A small image flow-matching model, trained from scratch: 6400 steps, 8.4 epochs.
Rows from block 9, named by matrix and row number. Rows with one number belong to one channel. Each number is 128 + 32 x the weight over its row's rms, rounded and kept within 0 to 255. All counts start at 0. Numbers have three digits each. After the name is the row's rms in percent of the matrix's.
# convs0: first 3x3 conv (model.mid.2.convs.0.weight, 192x192x3x3), inputs 96-103, a 3x3 kernel for each
# convs1: second 3x3 conv (model.mid.2.convs.1.weight, 192x192x3x3, transposed), outputs 96-103, a 3x3 kernel for each
convs0.49 101:114184093173135102110147071153173150158136194138166169104168105155093118085086119098148192115173093117215092144105139162118119108123119103111115132137132140061133133097162099147098075113133108129184112100157135147167
convs1.49 114:102155085100146110119150138112104122112162103127075121132198129124178153075109074129099124176080110149119120088087135149115119102154097105146102106074138167140118109142204123109161160138108121167176133121166090120087
convs0.50 108:167115122126115122089152120113093143112094153177095168107120110091190136044092070182112130108154126149177157158096138145118113141175148146107128142095132138156139129116154125139131100109080142126102144119146145115167
convs1.50 113:133185168059120136131106144130109058101164145132168172133187117163132135173181131045063101175138074135110127154169167136165143150158141121156103153146182085135093169160118122117119128111161186175159138167097096096057
convs0.51 093:119087128071075135184108135118143063137168086071169211150153114120101105139206108142163091123143136091115125086137124102127151089125171144097144117131072160129080123099120137095115127123104144136097114094100102126134
convs1.51 076:146177117161193127141183128157103043112106138147127105195132099166147151140146149175156129091153122130132128178111119052094169137116112139111132177135130149126116152118121139162153136129108134096163146117107127166164
convs0.52 097:098044120085087105167078103148084111162172167145169132182171184150255255156239167165089081107088083098136127139135143149126138164100092145124142116157177114148157112052126087090166069084083130119118121109100130097136
convs1.52 074:169182098147118174131175190120134117094022107104141150127077182051045147126106095068129129179101133160159108086108136115144132101105072111116145125165103124106110104138113091142159112153079113125139094129139153158169
convs0.53 113:098138119132156147147157135070042085080046103106072065144154201134250184144178168089170157116091105158146134099139098133176100137096086091100092158132123120122112141175153132099157147136172120129137128155152146165124
convs1.53 139:141124143096133093081136178176138121083071091149130156121152117097070127126125135085171132144211161117176165071133100157125138126108131094098126152144102145107137128123073104072110065100147174193126085077119167151142
convs0.54 095:160135117218104155137150135141100084096105088168149147157143116113156137161070210101136109065078150198148116129087144127097121110123154127128100104137150200129130144130149099121130144144106146095111122105142155121101
convs1.54 101:164160085055104131100168114098149080095200091100122134078094128189117197116135141116177108166171086132112140137083152109161182099086098149100117095101143186186126153149091137111120124148164151125113135130057118088166
convs0.55 091:101109088162068160116157122151046066177255151177074176131077116142187148108183205127173198129065213132090148142128095110111085096182126162168174139131092117180112140116144126141117124126130144137158113166113148135140
convs1.55 077:142117109129103115161058171126104155029068116170124098096064140118130121104126080126202099049210117109125181150088182135136148123112126135051119204146118124125122071108120123147153056166074131152105110117112111111138
convs0.56 099:129144122154145160165126162118166118145188107103136093158186124134118102154143076150183134166116092118054172103134091147113102122075140122149121137115129096132136150055192064122217144182204103160141130174150070122124
convs1.56 063:132147104093105094142097165156147147100094126176104074197069200143103173118137130158126132125148107180160128154132133079126079158099130126114156163157159147131157120157098120113200088156122159106147138051111116137163
convs0.57 095:151196127136104149135159173196129151192188126097131152101106158160117061166097130135156159181139201102220209103134146128116110136104151113133120125134120133134092109145147107133121130157106163123146165127088164126124
convs1.57 085:103044124169212107125142181097100131092029066157123093091051095102078138093133124067075097098049074105168144100066098090107039142120145128147151119143173126121113120121108148142116111145122101087105116106115070134142
convs0.58 105:119091138143163168162128122118222127097108148097127158171130167062148110115151098122110087103173146092114103129069158094119102126124136152115105161139124130137129161107114126110118075153109102150142110120085102113140
convs1.58 100:156144122126152131173138137147158152109091116169143146133113081166118130124072120194163113124087151182217105110139098114117111101134132091132121178121108103120149138119123136138147133121075110158140180150147125147154
convs0.59 100:136154152187129175164186108141067138137147168153059141115113124151115181203122163140099167113096106124193119129128093138150113134133141160080136138144133213155115153110141138138094110160147139162112105162113138133114
convs1.59 087:136065095131120088068121119173142085058036095118149130063097075055113055127062100103091117113113095170153109116129143146149041125130093089081107140105102112125082087077131157128118121176129072120084075092106148114125
convs0.60 098:143114112147122168116161109194094065161086159172088137076131137203075070240087089105163208143103116117092154135085137155130116128137075165157141144110128144142159152123160138104149074137148116097155111123123105154099
convs1.60 083:121125099139147127132160098094137113073177070110056089094134111174156137144091128094093124105146111088198173142108156131132054096081120119078164169093112098108134081148142079149123143151155094123097109165148107119112
convs0.61 101:183138147154078106110141119181168152078142168095113221108091142087107122129232139087132156094046136143127102127104140105146160101124123147181143126147102139190171154108163149150127139123113139120112123171180096119103
convs1.61 064:126091110129160146115129124100099154029138130161084129109065166103029090116119125146131093113199166152132149145127144146069100093090130134104117201135076094096102158147146177175146106108098164125155094094122152122114
convs0.62 103:145089143070144125064166133129075097114109100117115124255199158166045146136096107108095154077114135164129152103095109101110092108152080150142119137095124133082114064165162121090148147128101148080182094110147118098094
convs1.62 139:109070163131109114128151134125136073130099122105112094135153122131165127105163032141113144121103115136133179069133156176102175174104062121107109091111127144142060158072109116199080130124171184168124158119106173179097
convs0.63 094:119123153095144189129159076073136135142108110100126174153133185161122063118132068173178150100128183177178147128128124088092103093145162172164123130131093107098158155135137112158165191136154113133115115156141140142107
convs1.63 084:169081105118099184147127169073168143148088096096179134137095120197128168176170136197143061141110135097188093133082149124138183130061088098155140120215160080152134133128082156146161149109130110120112120110103099117109
convs0.64 098:185130097129122123144109096134099102095248083122151139139145063143255065071201057090119099057074103146144094164122119111074097159138133116149128111168130099115117108121127192205056129165086153135105119147169173169156
convs1.64 066:146187094133174087152097110117064171057001101171091168114042115158017143131121181138064113119143128171100134111111142130151203116148072068094126170125149090119171151125129150109116107159145137158123109066155131077072
convs0.65 101:106154168149146130135131115233188148131140126123207109175076146113043099151104255149113120152113100163139158095142110138171152114081106156166136114154187087152111164142071113114106127096053097137105145163134141137139
convs1.65 059:097123178086083116078133102101055122076135184084114061079180157161124205131164179064077105176116122180183138081203138056187117151165112166159166090098122174116126139150092102111108159120111146199114139180085135131139
convs0.66 096:129106116132154160142145072121149163133255177147076074106151137143255155136197158123089084132114067120088070143165110166168127110140103169164112105168095099131120144160116112159133089131132152173166245112121141117150
convs1.66 083:148137087123110153189117114213164085097029135175158171128000093007000043070091132164139100189135124156162135104101135206120135155112147118105114181142103112070070076162152124143148140183125097165165116149102135174146
convs0.67 099:134130112093123168133138159140158122118137138188191203221108149179092131101111158124145119073214124107168214179159139128125133109136139092082104166121150109137119121122120097085143105146104140145156082104128144124160
convs1.67 108:167128094066125164103045139108150114125182078129126113142226145148158137108144117118076009103047192133111095128174114162137126127149100176173191115161148115111138122148135104135105130104106115143169114082075096070112
convs0.68 096:165100124068136136156129200177156159106184158165134108222108116168138129112107163156123152132208102145079155126147138164161155136116132124098119123111125149168137074116146086158072105088049144142133167165072110114094
convs1.68 074:068151155140105195130145109108089110145133171075127157145120122094095128102164115133133132182175085097162136074141165135082162150160134110114144105129061171102114156156128140082135108135142123151152158152086186137070
convs0.69 099:165135086028130126158122130135080159194067114153180122129169162119216131082190167090115114130143090115093072181130108120123086141111119154143186135134145114149123127169094146151105091137107092144136084106087143138091
convs1.69 065:143140151124171152133091131095080103106078110139104108113069174108124093052134081160147118100091102212109130109083151122128175154179128117103140145137169118090151159101177151138133103112086141126152187126135103076152
convs0.70 102:110191138142131131154184099166077126123133078130104108154151120067101127105139137172112132113106136101192062144134115104139128129108105144160120112132136123099171098096200116145141105111104134112155119113091092145161
convs1.70 139:136152131096114182151091131142081054134050172070160093100151141121155160122134151065123112157182134159081119132078156147154153097137094185122115137123175105089154180151145130134133139157140147130219158128106115093100
convs0.71 108:081141081188108063069156138137150113108049195081234114095135125104137126165134158100119141156110138213175144128113138110113126139114125087090110133150128094098150086105109138088136096116110118144125110085117123179148
convs1.71 108:129151142181112112119162122113099114093183134135121130105086158055113069119121126072136111115111102126126182115139115105123131182147166053137156170061138134119139145147135112104122110154166144119143118182088145126146
convs0.72 099:106125110122122107124125109073117122113167143083131147151168133126112103178178147128122170140121160072145120109116100132118121132087107088148142113137114135096132118115148086172114156115119118160122142094148144134114
convs1.72 137:115141169134131072110139082139121208122053160107092083125154139166160152156188129088154114070108143082137115132133082099137085115182118137115159114126141115149122099136112092094157104120156134188119137156115154094131
convs0.73 098:149132197102120096098083115060129170081091108093140162152101095131156102104113138098080096153188158114201137071121173120147138139141153152147144164120121166128126138113126209124136122195139127128130159141185134105102
convs1.73 049:117190175134091093072161144172090130128172136152130218154172106116143193148150092122125098111104153125168140130085141100113138130174116097174101123154120119188127144119147130169106117126133101098104098151091125191064
convs0.74 096:155176163136149161159177151092119123122091069055123044061134087120132134120174104102112124098063124073166125101129111113123126106107130119110059128088095117131111103146127124183116156202119102176089112121076116146074
convs1.74 064:140129108145060063094141119108172171177124160184162185177076128116089182157098089175098174123175141094141141151104121108084100131095071118096138159110099195120131177161113162120108114123137154138159184114176178145120
convs0.75 099:166138169155131147116146197138142153078155162120141120115128133133089074100077108091179110071115133077165133138137114111132116150111129170115121090110144112131087126154154108112129082157175155114175111098143154111101
convs1.75 108:084118106177146139090086146112124155201106133116132111113118104146080118188164135147143151151120148079118115140130128100079137112146092143145128129123172127122151082133134151163179118130197138124163128157147106110074
convs0.76 103:061080208101111118164150174142107099130095103103107152204114090140196106174199082119158123072231184088133176108086103136136134126137130169148140169161149176107130147100093145132085150112119093108115118079127106082090
convs1.76 068:081094134167072163132199164090138134156145115107137065145168097157109089115119128084120216126090166143110139137146127119163159103145100146170128153159134162132111121077094159124090098083114177159175127172109123161147
convs0.77 097:117130098155173195118117164116183157208148126184110098143098142113156164067113118137184180132067148245128114129098109150165120145131185150125086096122140115128168144059106139138143179136173118083184158156150209131125
convs1.77 059:135099067053134092147117115130091135116112080106126109053144148089062124179113194152123059113103133137137064092109137136107092140075157107117130144125174124164175072112094130143109141159111189150171138130109111133110
convs0.78 107:156140116156133137143144168174143139185143130166067157075083071140069094133115120120076146127140154098161116188114124140105117152149144101157110127164133158093172168147130083131130098192120159081124123109129125151093
convs1.78 119:134143111104085154121128132107209123110220114156105118121124125158170119131144167148131147145120100126194131127090128141181084114120093129119169092094124143116082186063135153141091101094122132129062162140148097200145
convs0.79 105:149145108162133130134135136077094125060110090166102065116109186126141110106089112120156163150146130086084156111125126109095119082097152111123135145126096123125086107118101093116111105132118106101126076125174127101142
convs1.79 105:133092129168160099150101163137161162145100161188118150146111141123191171063142151097133170151132083137142147123139198097151117036112098154159144148138137120147114143141173172125111122132144172188164114119134143119102
convs0.80 096:084136113147085171086154121110128136107081112177120095099064085073087126153105132089095091111113127147123131140166150147131123095112127095112115106138107128129091146115130108113107119125155106144114135158141150077132
convs1.80 144:093156121139122120183041116174162160152160129146126146187150169161098119184155148129107148160132190196085154131133101162103135140103120147119147157167071142145122107091136117111139186117177112056066090102089204098143
convs0.81 107:118120098179157126142138093131113079132185102155122105185114106155129083094105130133054130097120124090070156143156148112096157164129102148107142164140180136116112131091104129159139089097110131137125123126112097125123
convs1.81 121:091114121135134147146091138148153127207090102162133152150044144142105179194112124153098135150140115096103099143168148117094121098067123131127126130120066153126092118137129149093169084157147139149133155140139117145143
convs0.82 104:140056136053183174122158117158126101059140102073128128133146099102158147126061162127127110138102120163126054126129125105111127135087088151089099115136134200117108130123095157110148197115103127093156111156099164133166
convs1.82 102:147118126118101134198116143106113175139109139149126042117128164126113147160066064086121111085142144092091210113176157161099136089082174104129145136116097168173099187098145076120148107172148114149065143115138117129075
convs0.83 107:118131089134113125072155109131173189086061128101114145134133104155153058149117073156121131108095117131108127184119148151133137143120115100113164113099141100126151134063109110136123116121117122129147049119113182124132
convs1.83 100:182127172103146143153097117133208151187144110131148189119188148135125113136097122159103086179109141132103093149205125103143155173113051132085112143154138102141169177170207178144137171116134123166154099115162130068141
convs0.84 103:170133171144169140187111130122167138104100137111121168080094100079061157089086112127134159129121134150088089141075155109101150158126097148145131146137112146109139100142166105110151102121138144146133122104117136093123
convs1.84 126:128142117113112093105136093125134133125126176141137106141174195209112174172082184096177141132164152111100137190140148096146142091093079158190239100113167113097118157123147121147169098142163126067097141125121084137128
convs0.85 103:093088118129184140143036104138141138119145177132125085111093084194174154126142166095172138061152186073150124152121091185166168139132139102095159130117147146139120160192140158167180169136146123147129106160122125096141
convs1.85 087:117136125102086069064133145150204187125119167161141152068092126145131073184101122111083133178131132131091106131152148074138134102105072098111156169176216177122177104123111064113067109079129154136160102107138149119154
convs0.86 099:118145146116109147111157119167118169097098146145058241140151151199098065083124091150140126122093112078113103130152124093113124104132110108162170063131139153152111116168130080139122143147109140127134103124134165115124
convs1.86 098:164112174175158155148150156093172140103169166138155132149097122127129116075114073108174142114136177158148211099060136150137152130116090114098135112149118088114133103156127152124152193107108121113094152161097114130128
convs0.87 098:064122076094142142078161184056118159113158159115149171041179091161133190145087103107115154157136116135126173134143125140114124138118119117148152123124144158060099068114115105149116119131136104127117128087125105131155
convs1.87 101:058192174138115103146165161140146127102111127140121120109134121186126119178057197121119116116173105070161136114147176071152098190102156135128150145113131137149085123133102113153071167150187144155183154173171163117145
convs0.88 095:155159095129147098075070044061166143174117139124113056067123109148086079113108113147105146094108128168197113169130151123142130147118122088092075134115114127126137119106164111127122175106131094104144148093134133164165
convs1.88 072:150139138157087117125145108186162117188109128128127183167118156154172199138142147116080099130151190159150149159237138133151123107125116117110125141093166134134192188170127079130066084116162121188154103147148181100082
convs0.89 096:156150176176133073086108132101199128100161134090164143153059103151185119095116212059147170117152093098170161144138116142118143086137208164118175127131123114154158207150168135106143177142138146149099109104086105134132
convs1.89 095:119153165117141147070109110129146123155130123101088074172144168112105083069151121168135156113141120081163103108084169080144127170202088124102158161110174160166114111190114136154108167114065141114112136107111150099084
convs0.90 099:140086116180127159165089121164100127161134236147192084137216161113095197060130192154150094141177135147144132168101135118152122132177130114105127139185117071104145132134140175185160099129121133104144148132157161146150
convs1.90 083:139193090085134097092115096134105173009115087137165178055098135103121162138104139134102109040071144147141148137093122141140184124184049102135132156077159094147149121085134119106130074155134128094107071118112127118136
convs0.91 098:113113112132134104216155093107087121102059154170216141159135064185048079172110172082076171094133147141143108121124096117150139124103132114106135121154116166136102139096111121123060134153109134136085167121104123133119
convs1.91 090:138125102127124153134085121097063103144118209125173142133106079169113092229163136151097123138114170085173156121162133113107153147136116100135164131106163104105114162088114140174162108198098075155120133150122147089132
convs0.92 098:106121146184129149156086097107128143000122172116110121139063113070031070124085065082130125114164148043084133090092133125157090154170165106117113096083155088145105128095124133191108184152158133141119103165159149106139
convs1.92 071:145138112126220133202167115164163203072186209095144077143155162116172137117068092128090152099083131158142208108097118115141112176159087122127123149114147187098163173155077149071103077142163110162146135170119175100110
convs0.93 102:132135169177203088193102034117112100089086114084102113183114232169129161134112134115117063165198096153165165165104106156090057160120088114099097114149151146153152142130078095103106120119104154119119094119135093074130
convs1.93 123:124100069147192099169166129142138092135131051145120176119162159097153142131103098140199165096124151157152095155153121148156110152139087147118134107051118109113129077120171172151203146153145061075091092147090103100174
convs0.94 101:093174123175099106106154127118138170193049128135170174097130205102054148155066156070128054064079104074110124135137122176124134158145131133161090124142142153135084099114119107098128140145150134164135095123124160144122
convs1.94 133:186118090112113100112106147140113067116137089107123100108173142098161101120110140116165099057144110147146177135097128123128109095087189137139120119132122103085141099204132088134141114165180133099128104129114090126150
convs0.95 100:147180119128123132113117148115139078033118175083140107103177101141221192081143099114065113102130084144060195110114070102107086124067118123110086168137129152131122110159158079091104139124134071092161092130129127167134
convs1.95 053:134150142121089041091093110140060143102126154098131104121136137146053074118037149093135144173167095097128202156140131123092142121098146137114102117095067115132141103199156105146161166194152153139153146090143146105126
convs0.96 095:173182120095083162173066149147142158112155087100110117189141178168046129137165127104114107125120088134146093136111121101131138133120106112088096146099103156155168094106127115091143113137149145136146113126073119096131
convs1.96 078:130155119084132177121089137102114106146103140107170139129114095127153116151146227130191100141178126147184124121143137166135149114140147083119166123141119134123122088125138126163159120181153129141162130180071102134138
convs0.97 100:112166133142060078098176095110129081080137146118093093146063183171075107149044081114174098124118107087136148133090100128098124118136126113123186150158129132114145095147143136134154155190133088169135083131169137117136
convs1.97 057:119072142104144069125114073144144157093136137166105070166088107172152090104114150180120154086130086128121111128147131149087111126085078154185109183122118103081128124096064140128089143103150145107087111035158067143114
convs0.98 097:123081158180115138134094140026074117099069101167097157119180178110211100150102108157126155133117129177148133128101115147077120103142130104166117142132139154123138138139162152094124104128129117126123134145117147099106
convs1.98 092:155120102075132145077129112129121102135048123114137196140155160103126118149078140156069129132101136118127075095151116103176096122104098159096129127138169113071153127130124171141120145095168171176151129097151138124154
convs0.99 105:177108100144119106175122113096116180118060135103136186124143219114095171134162157154096101035162105134083141103107122121145123143139141127170163173136129116136124166136124121117090142101160098121124123114117109147146
convs1.99 142:187142071158121157132110149104126112078182159136143129114134134101088149116118074101130139116145110109152133131124117133151169140137190073136106129129068104136067117141082186107167122097064126148120105159105119154132
convs0.100 103:143139138083124106117108092150152125106149142144067153081174151151136065108135105144124159142092191090166198175142134097051071135124138147152127124078108110103103135108151119128125105119193105113103174169125126105137
convs1.100 126:148106103097142130142053169083138140153131134099117066160108149128082113129090114092105135081134084138142155131091105119152089132092183120140150157121128131158069135113138078128098103143119100084099156127160098115136
convs0.101 105:108095110159158142140127152038096146106107101100098065160154097255231204175114151129135087133103098142082076127169124203160164107132146143130109112105136116123135103110136129074150099124129154152124186146182156147124
convs1.101 082:153137095118133152159151180193187179154081097149135158116027116143021097131094110127118147130100159199148143113126086101097061119086154103073122118115127091087136113152122112160096140144193106087162103167135143154142
convs0.102 109:071135087180109105048143116138138128104170104111048123104146173077140164168056072119189183137160152133157148130114159119102132070131114140112135130116098099105105146142161192176115126142125160143096187158164150123107
convs1.102 069:120128131166197130122149123092127128090113076152109149164156155079063070097127105128117141092091109073091144092134098141136111117151094094153126144159157127111173089102075189133092126077126132119104073109139142173133
convs0.103 103:107091117130112144080116107150166189109061149187120094219170156102155109152111127089143145110161153103172137137127124126089121155125125084130122089111116075124128106170132159119149144125170128111139160160163111116107
convs1.103 102:100119094071096152183148139125153099158140144036132146138170127101131113098134014087106124161073073139145123118133152120152107155157121179139173084152191138142133189156111136104154157103122162066126107150048137102091
convs0.104 099:104125137166115112173237198168084121073150151151120121169109135113135117108116131080171130161159208194139119113118091066130089100139106127097081128133177093094134102112107100140107130129143107176121155186168125115119
convs1.104 072:086025142148125091128127145153145132146144155137175116130095174115069155180129141153106081080169131137106095141136191156120190130148154166144183119126108113100121150110108172123106131160099109164131159073117066150078
convs0.105 093:086176156189106108112055106138200132193189143100147169081209161152193158129145063182123145070174113119169137096092134122180176121150116130174181096151107133113084155112081140133150114096097142129119123080111150124123
convs1.105 069:113125166123116085122134165118137131098060076154090072065049158103059128169108152157144136067122185116140049140132138122095135157135142134100098131068056040090111096178129140152131164109070168108097108192184160164173
convs0.106 095:142092068069093086113084109147112148085138164082198130143115090134202124068112125103124143144172180142112139131163160081099125100100153147156135123132140120103131133111116132140049162112104159139167130090146130135122
convs1.106 063:143177120156201126129172109107047130151108127129181111150154133163067091152149125146112156092095090126174124078161130110103135141132162153172158124140111111093153175160133165122122120166122103087127117156170123180148
convs0.107 102:174146091154199086061074093100107141127108166100120100151114098162122147126123155138109119121155096127115096106139129131112152104144137097109103089111098145163124062150149141148097131104100154127177131111113143115082
convs1.107 095:109087078129039084148086112091142201108156113168185186119118122146179076146124109146085119152125138132103139142135165119182167100150125104153126128161110091109134120143162119147115109071150145141155143111149118123137
convs0.108 102:087071099071118120143103181099075133083113109137118102043148057184086096137090115171208090146135091115160095124092099136130103155111118120114111100105112123092116182161091154108151105146139150118163107092113106107116
convs1.108 094:079162146101133161121117122136188119148136164126076156123190141180122164072099113087116188114114116164068135177177121118111092135154166183046105109165120113192157129134164115158181112137087093161083154114091145074149
convs0.109 108:094097125107108132166178183138148101112103130131123111124129118137157116136114140098106107102092129155092144161133123131122109144127123144137154138118124133132120129129116114104094133149110100103071132126129134141145
convs1.109 164:078092164194143166101086089164100096160187172168154139068123147065117124087105112149164228159127137154138126133126144118100152083104132057090126129155160143119121144095127180117181124135149061052117078101091062096089
convs0.110 107:098112147120127132152152138132094075094115096155089101116084104115104133116117133099090133106117125080152090108105107140142132182110126125082164125121112132105145099106105144116122127133152145155139094148106052115135
convs1.110 140:099165053101106147131045121196131166143120148145103099124113101184105136158065153170098137096139115086134076159124128145113122158159127093176142122120119094130112152180144136115109117147097147081138157128135095102194
convs0.111 100:192166092129117113148087125125101121134111163078249081199104138160159155128205148079090095119094160129092128125102138138168119138198111111182093142118131084155133102148179170090143158166218145148105120185085155133143
convs1.111 064:165096128130143136143069121161084108088091120101097061127045120164040068112056116154209166090153161128116141173094138169060116126138102088141109122083108102078125043088135160152130121137084115102118126090085135148135
convs0.112 102:124177118043153128159096124111109096127129112120125093079089150159092125116139123156129130095075093117107128165163117120123096125121165133100151103133124078068141091136125141088140117150148089099109126139148107114149
convs1.112 114:109143170077106165084177067149147110120127206111138093153142173160084122175113178139111157144136152029150087150114102110107148150115106105140100155125172104097209146121109111131105128131143101083064169095133120136140
convs0.113 102:145101111162176123151119093166129133123089206182165089166094106202059129188118188150114087084115153059163104108109131117120108122103119164157148175141148107122083178136107063154123114106107165156145080110102088152125
convs1.113 110:100152093108131077090155085159071130100118130144086179103187102071182168166149119130146163171100114179125146151130174123160142136093110086103169144077158142121101131144123064068181141135095179156141163129133139074102
convs0.114 094:115136177149086094189112141189190132154093136138208109176141049084123182191161199206152090172159113100159102119109127165148119137139177112115152145132128156080114108120148114144164124099123148111152116116145090103156
convs1.114 082:080127159120125058112112162097089128110133141108063127109074103040059135123105094113112155124134134132145079095090134115087147136096090132089109130131139081103128102135133109166174133112098111148071151121141070156070
convs0.115 101:116160056127161146118146165101093066128103100026084077170185110139132095094099101082131136052109101155161153136140160145147119101137119108112138141117103183113120153139119143084083094132124161127141132107101158109098
convs1.115 102:191116070101099102113199132130173101195105080110143126153047126140142071097141129168135070160129177124118152128142128121111079103142137128047154132119125152118126134089138127144127136163183115106149088145224084117106
convs0.116 098:196123160096159156137108109149120153142203161180242094079171137178135170129115078145159148097187141141168162126175139143176104214082076095159134110103145132105143101145136095134133134098078101160097183195161090087124
convs1.116 064:173130121114199182128085078127084097113001116102157115169104190069002116128105114086137113139080110158138110131129065167084128132102138118093145143145125131090137132159078148134149078172194079165138117093083158137168
convs0.117 104:170127110169049139104163181135224169217051075187090127092090192093179105140071118138103089142111089132044104169162132173075150143143128121128110154148131078155126091150124142117106177108162139128107189101149110128113
convs1.117 090:107119133176126115118136077088194110136194091084048224146210076144091109051070126122172100122116132133201129129113104156096051095122149171131167089112164123161127116150070160136108126144204179087157078112127127132135
convs0.118 101:101114152123111104123160139120131114160032126150070113189202169065127134147129125164164141073060126104103068135111140174154140139115188138125143133155121090153133090172127086103131113131089126127127152134147103118159
convs1.118 112:175123133132174109121083084120157160086117129127108180066143112130178112079126157123193150183142175204145123113090177100121136091097141123141118152130100166150123157150128163115166155155152101101161120144080141098150
convs0.119 100:110048095107100091129142089092178156126118141118119176231159093091094108039156108120132069139090118163193074152162149127174146155106139139149126113183109107160146164171058128132138087102107139147118093151127092115142
convs1.119 084:100075162104110121141164104136102169125150084156092112074147125137205204128063144155056097128157122185166123148167118070039109127108077140131159105089116164124132130182124132157154129131152115124075125182159112107065
convs0.120 102:143162163101120185118193188178158151098097137093098125136055110174081174172203155077083074156143093063127115138157167128101185177150144134162092145182143109101133119177151142179179159163188139111120126123133118138154
convs1.120 135:047109160117097150098135154131058145146165134105125143140125130069128116096045087082066182166137103145156143105123110116146156156120119087165192094049128177142107127111127082136146146121137145101117102175141111098114
convs0.121 095:158079073075069093155099131159121163105255135181090095151098089155129106082171182153146113054145141181164032089115125121134109100108083161148089144130107087125088097094148091112152129105207133094097123162150136131126
convs1.121 058:130126105145149134123104160196151114136101179144190116115077136077059110113095086109155195148164160170137128133148133158052106147143142117119108116101074156091148102157148149152197182168131130157127148096114179150123
convs0.122 102:107092142122109076174103133131106114143118100125081131084116132157110099182126164227159082166125100123128082077114145068112137094130138156124123109132145147127129140109125155159174112110128144136144134123132137107154
convs1.122 157:141097099197163171142144167094111103121105151096121158140104153107124125074085145167131139165138120127173118124136118089147138121115204133136106123163150114114076138126111162129116133130092123125116068109129077075055
convs0.123 100:146125127189123118166103088137061144147062104178137118136146165175063167200071144130097113125161166158126088163156125098101126105102116107114124131126128144124149130142075146110147107115167128116136108112066111129115
convs1.123 103:140188133050101110136080151108143164160121115094194150186098131101168099135139111104147117110167142142127151111142181084139142068117142150141185109128103133156136123126119107179127109148122113102068148133097067121159
convs0.124 098:103144159112089125113120132119046096116108123129143151144054105105107107039122127147187165141150088133072126094119153161133139206132104098156151100091105134110118162187152129055100134097153103090093154130117097148115
convs1.124 154:125170102101139103136157129096150122147138119064109146165186096145106117170177181100188106136103111077066072159115124172163116130133123041104165100139135138170146101157144176152138056068087106113081125182124113144122
convs0.125 108:112130095130096115119141130142162142218255216073105045052148155091211184124171194140153140141183111132096129078144158131177142120164133074128135119146118119159140130084052107124145116137064064106094149135119135150109
convs1.125 054:164097112123123099141155119167155163023020052131100143080037073013062081122148144175083074160103136121112139139082122170164134105124114118095111188143099106098126133106112148164099164109173178148181132133106221182167
convs0.126 097:081116126133159078189148102080108098162141095099101174143075096157191096164144130075241185097059178099058148109103158135101118146143139133097132101119114152134117148170167098126143144101081143140137142166201142168150
convs1.126 056:128115105166056087132096145134142152135087108092128180151110097132156066170167072125176158085210118090101107141133094126113135151099106109119108147166106151186125130193134156234107120164120078088142124114094148087107
convs0.127 106:150043093113080144128163147109048144126111070149110128114155109173183058157112056160150114185127129152142179122060135088096113122147134179153166149119174118177141141186146095098123170098117135099089098135111129198147
convs1.127 043:132094147145153118175166099153101172198176163097117142123166187183122132161162134122143136072104149073114165137138191113113121128130106189153185120166138115145145133096141106073102059098081134131123134152156085120083
convs0.128 101:125076118143088106150114147120126124151083113138217104156191187122094122148116142138126035110117075114130182116141144063125138108157148105105140109151143137178120167140073132147132112085091127153093115080156092109162
convs1.128 093:126148086143131124116142158125098092131138035108078085157120131088068116153066122172147180179140142123125116098165178065085150140138099145130167136139127157117124116123138142131142176117111102104080123115157049120101
convs0.129 099:129155110168090070142167090166119066112066059137126154120094094187107095146145130030124131060102138090078136121118118148131110138124153130147152153134134142161139128122128118096084119126096127118124128107074093100088
convs1.129 129:124072165118141101154129167095067092193193146125150159128172163125132130139136172194137099116089171097149117173113128139114077135103113131155167112088158134124168121077115076127180194103143125121142123119111085115193
convs0.130 105:134141117128125116080138175115115116133083139145122078239112097168061113116080163168109097211107154111145165092108094124107145089124080112147101115112099131143119119143094140167088132118103162149155131125103096094130
convs1.130 114:071161139099116148160092130105050122129160050109130124129138085108151105097134072077050150134057103165110073158122120112115078122127151163104088129138153198088123123133164118127100188144124109159161099141161115112133
convs0.131 097:103132134155127143118074095116070206115129124121089159143077113136097115148115176106046094152131096171105123138119121133081119104123109099099143100094137121111100120093131147116150158156128112084087121106144140103116
convs1.131 105:165102106165146218126113190130167133146164163119125144115164124093171120115143066135127127135111139164179129126169120163168151118080095132107091136091102105146141165094111140138147129123121118112111096132143114082220
convs0.132 098:138136146136133112148092067113140175120139108178086149073126081146142149130147121180127164180092149157093122150157101151137152169138132110137131120132145127167120209159153108143097141090127139153120138118101054127134
convs1.132 105:131179107092123099134137099118050151163145155126094170144138187124138143083111166119148130139129114087081095096107134092099149110200174121193128153133122127172170132142099115143133170132084087145080108091145119184132
convs0.133 102:103109102165170117139094111137076118172128141163114171107136140053129064134081086195148133182116118048109103179128125162149147148139152146081143107112113119123121147081135097096158121145108136134125131110082118107093
convs1.133 117:152089123091143108111093121134112159142115089160096153172157150127113163161165172155138118104066138113156076124121120149088112073108140113179126172188140151085200196107109091119107196177124125131041144038135106124150
convs0.134 094:087092102139133146122137130155089092187229134157120152096139139165143112167125137131107118126159106203116140110087176165106129168111117131162147121105113111156146106155129122151122130135089162190158135138144145151038
convs1.134 056:117152117103080098150142176123163159068046152135202121152144130123156144089183208142114141123101121140120095147153098146237138094164118095105116198149128113064180177104132126193148119177101130148161111160068128101104
convs0.135 098:136123117110123100132142043104102140134079140131148133087139122086123146049123121122142158205096114195149100124126124150154138128160099097107111130098147110116127181113150231108119166128124120132136100125118123112104
convs1.135 152:091154161138097099125081056067109128134133143150121125087088165099156115113120148150130118116116096132120131143129160111118108162153181153095110131127146169123166124141093110140114170161072137131128124133135116177127
convs0.136 100:148134137154108151097130219112100123132099145126128159172164108146181132151114088128147141163106104131070112161125145130127115134145105160159137187132155132145123062138166133123093083109114131146134149157152112141120
convs1.136 097:037144141126119090094143116111131069146095135091086104180135168189108145192133161098176142134153105145168120174157163087093111157123108151161146099063117110124130120127192097199143151130192139069095189092130124072151